config = dict(
    encoder_experts_per_token=2,
    encoder_conv_stem=False,
    decoder_layer_scale_init=1.0,
    residual_init='scaled_by_depth',
    grad_clip=1.0,
)
Rows from block 3 of the image encoder of a small image captioner, named by matrix and row number. Rows with one number within an expert belong to one neuron, the router's apart. Each number is 200 + 40 x the weight over its row's rms, rounded and kept within 0 to 999. All counts start at 0.
After each expert's rows are labels from the 100 images, of 14848, where the router gives the expert most weight on average: "top examples" is what is common among them. Only what is clearly more common there than usual is listed. The data: made-up waving flags. In brackets: how many of the 100, against the usual share in percent.
# router: router (encoder.blocks.3.mlp.router.weight, 8x128), inputs 0-127
# up: expert up (encoder.blocks.3.mlp.up, 8x128x128), inputs 0-127
# down: expert down (encoder.blocks.3.mlp.down, 8x128x128, transposed), outputs 0-127

# expert 4
router.4,188,256,196,178,213,169,277,152,241,194,192,205,181,237,211,114,154,254,223,200,119,276,245,195,191,265,164,259,204,161,190,212,233,125,195,191,231,187,208,200,189,216,257,141,260,207,175,243,155,262,148,102,194,197,242,200,229,257,229,187,158,223,285,149,218,172,144,133,182,218,192,264,207,155,219,196,187,262,158,263,199,205,169,214,136,196,157,226,158,204,225,264,199,181,166,205,159,77,212,190,185,269,151,208,160,135,160,197,184,256,210,180,237,187,255,222,233,269,215,207,201,186,200,215,187,243,193,191
up.3,204,158,142,125,237,229,169,183,146,144,255,250,205,164,257,260,271,185,199,175,244,209,123,145,182,204,203,194,176,244,221,202,159,166,194,277,240,143,165,269,228,216,152,169,95,190,223,257,173,235,185,194,286,166,203,175,167,173,201,162,237,198,221,228,248,131,155,257,195,199,142,202,209,258,177,127,226,220,184,245,194,184,145,157,248,231,255,167,187,276,208,207,224,203,254,240,197,246,192,172,147,224,150,180,240,240,137,180,253,170,181,185,241,222,132,248,191,182,180,148,223,173,191,204,124,237,222,196
down.3,196,132,256,166,119,207,210,216,120,196,144,185,171,200,87,221,192,228,251,199,206,255,227,250,288,233,245,217,153,185,180,198,235,245,257,223,167,195,192,215,247,127,272,162,230,185,171,217,197,148,234,201,277,268,149,128,141,145,258,128,209,225,221,185,169,199,197,167,193,257,172,228,127,120,255,190,166,232,224,182,258,189,146,199,197,198,122,176,217,217,283,187,223,218,196,188,220,170,250,143,167,193,219,183,189,182,225,201,226,228,179,211,132,171,241,178,235,244,181,134,216,207,199,241,220,197,215,237
top examples: orange (99 vs 22.7); plain field (46 vs 6.6); corner square (25 vs 6.8)

# expert 3
router.3,242,169,153,251,194,198,312,188,169,261,164,249,294,173,136,246,192,168,202,165,204,134,212,233,184,137,163,171,217,250,253,236,218,192,177,192,157,284,223,184,234,191,152,258,165,215,165,237,168,178,197,276,220,174,144,142,207,173,205,245,198,186,208,189,171,191,182,253,242,239,177,108,190,220,208,181,196,163,263,123,139,169,220,196,143,197,205,168,279,207,170,168,170,226,224,142,234,213,231,237,245,261,231,191,263,132,147,214,164,245,187,266,217,232,172,161,213,238,187,202,212,273,149,182,206,209,145,222
up.3,201,134,204,221,240,189,164,221,189,202,210,196,203,226,239,257,160,148,216,224,214,199,207,169,180,169,212,173,221,166,226,155,248,287,227,222,210,211,152,268,239,194,226,230,166,165,292,167,263,257,206,222,228,173,218,218,174,229,249,148,204,207,224,326,185,220,222,185,213,192,245,273,158,265,218,123,151,124,206,215,211,201,202,215,191,226,203,154,205,227,183,244,186,152,157,217,193,210,212,102,236,96,199,240,169,209,266,147,165,171,179,129,156,147,150,197,258,134,240,198,122,132,218,217,242,185,209,159
down.3,192,187,229,166,202,184,233,258,248,143,230,199,151,159,184,147,237,204,173,211,154,158,237,221,156,212,238,215,202,151,138,189,181,158,165,172,215,170,196,215,198,241,137,252,163,154,204,192,198,118,170,223,230,156,182,276,206,183,116,175,198,259,211,137,168,217,248,284,216,165,201,236,291,258,132,192,252,232,187,217,223,210,123,226,230,154,214,175,165,146,128,219,197,148,272,217,196,217,216,270,215,220,224,206,203,135,231,239,244,210,241,151,191,219,249,303,213,216,236,154,268,259,206,211,242,157,134,214
top examples: yellow (94 vs 22.2); plain field (45 vs 6.6)

# expert 5
router.5,184,218,187,212,171,148,120,217,217,209,207,180,185,160,191,213,161,159,203,243,183,192,246,173,222,279,166,162,219,251,187,225,189,248,199,184,196,295,209,158,177,223,170,167,220,257,144,210,179,165,171,238,172,210,165,216,193,198,141,218,133,247,207,161,176,229,176,271,196,190,169,208,189,217,220,156,184,180,199,169,203,234,201,144,188,204,166,179,187,193,231,193,194,206,103,180,222,234,203,141,241,134,203,92,212,380,184,281,243,167,158,157,233,141,180,181,283,273,177,181,201,217,198,296,206,171,214,207
up.3,177,178,244,141,229,234,156,211,164,174,192,144,160,225,206,241,182,247,208,258,144,249,146,198,153,42,225,195,193,185,192,222,177,231,163,280,246,184,169,205,202,206,251,189,214,196,286,232,182,202,186,174,204,250,212,149,211,240,242,166,129,211,213,193,196,163,235,222,200,182,272,184,206,173,189,215,260,237,185,277,225,204,135,240,291,157,236,232,221,210,233,224,275,218,220,217,152,174,205,183,124,204,196,259,202,205,267,207,220,205,178,154,197,189,176,226,190,121,153,150,214,214,235,126,204,160,303,231
down.3,222,288,189,195,191,227,198,201,165,188,207,215,182,262,180,231,214,190,184,137,172,224,157,149,177,0,233,244,128,212,235,293,170,196,207,205,235,144,206,138,218,236,225,189,192,176,220,175,219,185,180,234,212,236,273,132,223,215,215,203,208,159,231,239,242,224,173,201,224,184,243,209,157,225,228,185,210,167,230,166,192,152,163,141,239,212,209,219,124,245,221,218,247,205,193,199,174,224,192,190,211,253,155,327,213,180,146,234,270,190,163,230,199,244,226,262,217,146,223,199,220,219,173,173,155,247,237,208
top examples: black (86 vs 22.8); green (51 vs 22.6); plain field (40 vs 6.6)

# expert 7
router.7,177,177,217,177,266,262,187,229,183,210,223,182,181,154,235,211,249,171,167,186,183,187,89,193,244,214,224,160,225,204,175,131,161,271,218,174,246,212,174,242,196,191,221,154,165,167,216,72,196,164,208,177,211,197,243,260,220,176,210,186,200,157,168,291,179,206,199,249,193,205,231,113,147,218,195,216,236,160,153,204,259,290,182,253,222,273,227,222,236,226,231,204,178,172,222,226,185,316,181,170,200,117,249,212,251,181,270,173,163,147,232,191,213,151,192,214,125,134,187,243,226,164,201,214,192,200,229,138
up.3,174,225,221,212,216,276,127,208,190,208,174,129,215,248,202,202,249,235,213,220,225,218,189,202,233,163,187,204,111,126,251,204,204,178,253,207,147,248,241,167,178,176,96,174,248,199,166,162,223,172,260,251,227,260,207,232,231,198,189,146,196,125,218,240,192,184,226,159,264,292,240,229,208,150,189,222,208,180,156,171,222,172,165,200,238,225,108,173,160,217,208,208,180,158,191,188,168,219,140,162,201,252,222,190,184,280,148,238,142,185,169,281,201,239,169,213,180,186,112,271,236,264,249,199,237,237,189,127
down.3,150,193,160,271,219,176,245,218,312,181,162,247,161,158,112,239,162,189,160,146,208,132,211,256,186,138,168,265,213,153,222,250,220,191,166,202,267,177,164,164,227,230,143,202,226,202,178,182,225,183,132,213,232,188,215,172,236,253,198,194,149,292,254,225,237,236,264,260,151,240,231,156,134,214,207,205,200,221,185,180,166,248,131,234,178,212,206,212,181,132,236,173,151,192,200,173,241,200,174,209,161,211,179,301,174,166,225,217,172,253,157,204,201,221,253,218,208,163,128,213,206,212,172,227,313,183,225,188
top examples: many stripes (64 vs 6.3)

# expert 0
router.0,220,184,193,222,198,161,172,218,240,213,183,189,226,190,270,247,161,284,222,237,238,182,207,260,292,242,196,205,116,150,167,173,192,226,226,236,148,26,190,166,210,207,210,269,220,169,218,236,241,181,252,236,221,234,142,170,196,220,193,185,268,216,207,188,247,208,268,168,231,201,205,248,216,187,199,217,211,196,208,206,206,166,242,243,216,181,266,191,193,208,229,134,215,185,257,193,239,111,184,261,194,182,218,317,201,129,238,189,195,186,175,216,146,263,194,161,162,120,174,199,154,222,193,171,249,215,229,210
up.3,196,243,204,217,238,169,156,128,270,176,230,158,181,184,239,222,240,246,167,241,197,143,212,236,199,221,225,248,187,187,201,262,270,181,169,245,189,186,186,198,194,201,257,152,272,156,238,182,207,142,266,154,204,271,242,185,217,255,156,142,152,200,267,149,221,218,272,178,167,201,214,202,178,119,108,224,237,236,162,222,233,239,217,234,190,122,184,204,170,196,142,204,204,226,236,199,141,150,123,252,206,183,218,190,108,229,204,173,183,221,214,215,195,165,153,148,176,211,141,257,145,230,237,246,287,152,226,248
down.3,179,91,230,227,253,209,183,243,199,248,243,244,273,165,230,186,197,194,172,237,188,227,117,207,189,171,182,192,163,239,216,211,176,186,194,192,172,125,241,183,200,154,218,215,206,212,144,174,191,223,185,245,215,195,180,234,247,184,181,271,203,226,174,182,193,148,247,184,134,217,186,166,112,239,237,215,186,134,188,185,270,306,224,234,168,278,240,158,192,167,253,98,139,224,183,132,234,179,156,211,157,190,263,241,230,250,184,159,159,243,276,230,165,176,164,208,191,195,151,241,231,236,159,243,276,221,152,194
top examples: red (55 vs 22.8); purple (46 vs 23)

# expert 6
router.6,214,177,173,188,154,190,120,214,202,217,211,194,145,281,171,170,152,210,212,142,248,227,196,182,123,117,131,202,173,190,231,216,206,171,192,220,220,283,215,181,175,257,192,233,207,191,204,295,202,210,153,180,226,154,206,153,245,202,233,211,195,188,182,232,153,182,205,109,213,236,218,250,245,202,272,257,174,271,278,203,182,138,182,213,310,148,163,198,249,148,213,199,175,206,184,168,142,249,144,189,112,248,172,192,226,294,225,180,240,250,160,203,168,212,165,179,182,162,222,146,243,155,224,153,177,219,209,217
up.3,247,175,142,226,266,174,206,260,207,158,190,231,149,172,216,236,242,194,131,160,217,91,181,259,219,250,235,175,191,257,201,254,202,198,263,205,226,157,104,246,145,177,213,227,187,236,240,220,175,201,228,219,197,237,173,210,173,121,222,234,190,254,162,163,286,128,282,247,225,144,155,216,168,214,200,131,211,168,209,194,168,251,205,217,173,258,217,233,190,275,171,160,249,193,206,153,243,216,167,148,211,142,116,221,168,166,256,263,231,143,161,215,226,224,160,238,220,162,227,206,158,182,160,228,203,180,229,185
down.3,130,189,238,184,211,242,211,216,209,227,239,227,184,244,292,243,152,244,215,220,173,163,131,226,179,182,187,199,189,157,185,177,143,284,129,140,269,300,219,226,180,202,257,174,271,185,206,199,235,235,188,163,253,212,217,108,164,266,229,149,165,152,235,231,231,131,197,190,175,155,231,207,201,229,263,164,203,273,128,224,178,259,153,273,192,191,210,200,174,207,238,146,155,203,147,185,228,188,202,153,181,168,204,164,250,186,198,197,106,165,241,201,229,219,123,218,239,253,174,198,184,236,257,211,194,200,158,166
top examples: emblem: no emblem (74 vs 47.7); teal (69 vs 23.2); plain field (42 vs 6.6)

# expert 2
router.2,124,195,275,192,209,219,148,165,187,145,233,169,247,206,193,207,249,182,201,257,191,209,194,120,89,107,200,214,191,244,170,251,194,177,164,154,232,173,251,195,192,159,167,226,159,196,238,151,232,222,247,228,207,252,226,213,173,212,156,239,240,213,201,219,203,253,152,242,172,191,269,179,192,180,151,160,237,123,205,207,150,159,192,134,246,208,197,180,117,227,176,219,197,221,222,267,203,194,258,189,258,222,205,193,145,327,191,228,274,174,211,235,165,230,213,195,205,249,170,203,237,242,209,129,153,207,192,294
up.3,167,212,240,221,187,202,195,168,196,154,131,215,199,236,172,183,268,228,229,191,176,264,218,193,157,135,190,244,234,245,209,255,150,189,160,187,210,186,241,235,237,150,234,117,176,182,123,209,250,195,174,174,205,108,287,212,222,171,142,249,219,163,256,238,224,165,194,184,134,180,180,235,202,194,190,215,221,225,185,269,219,140,265,156,218,234,192,221,121,163,245,219,186,155,282,205,240,200,200,109,234,271,158,242,124,238,122,194,205,213,204,223,205,223,251,201,258,269,195,172,180,161,127,154,194,244,164,177
down.3,206,181,206,250,196,176,153,194,183,270,211,192,200,204,196,203,215,158,151,160,253,184,176,219,199,209,227,204,210,234,184,215,156,248,244,189,166,200,225,234,163,176,246,204,204,204,165,176,248,325,211,176,249,241,178,138,234,198,233,249,160,149,109,170,197,179,154,145,176,137,154,189,263,219,233,150,199,223,153,134,206,224,316,231,200,179,161,233,183,196,153,187,98,210,251,182,110,212,223,194,227,263,195,174,244,268,147,136,147,190,183,160,214,235,117,214,215,216,228,257,191,247,187,234,126,242,200,250
top examples: blue (65 vs 22.3)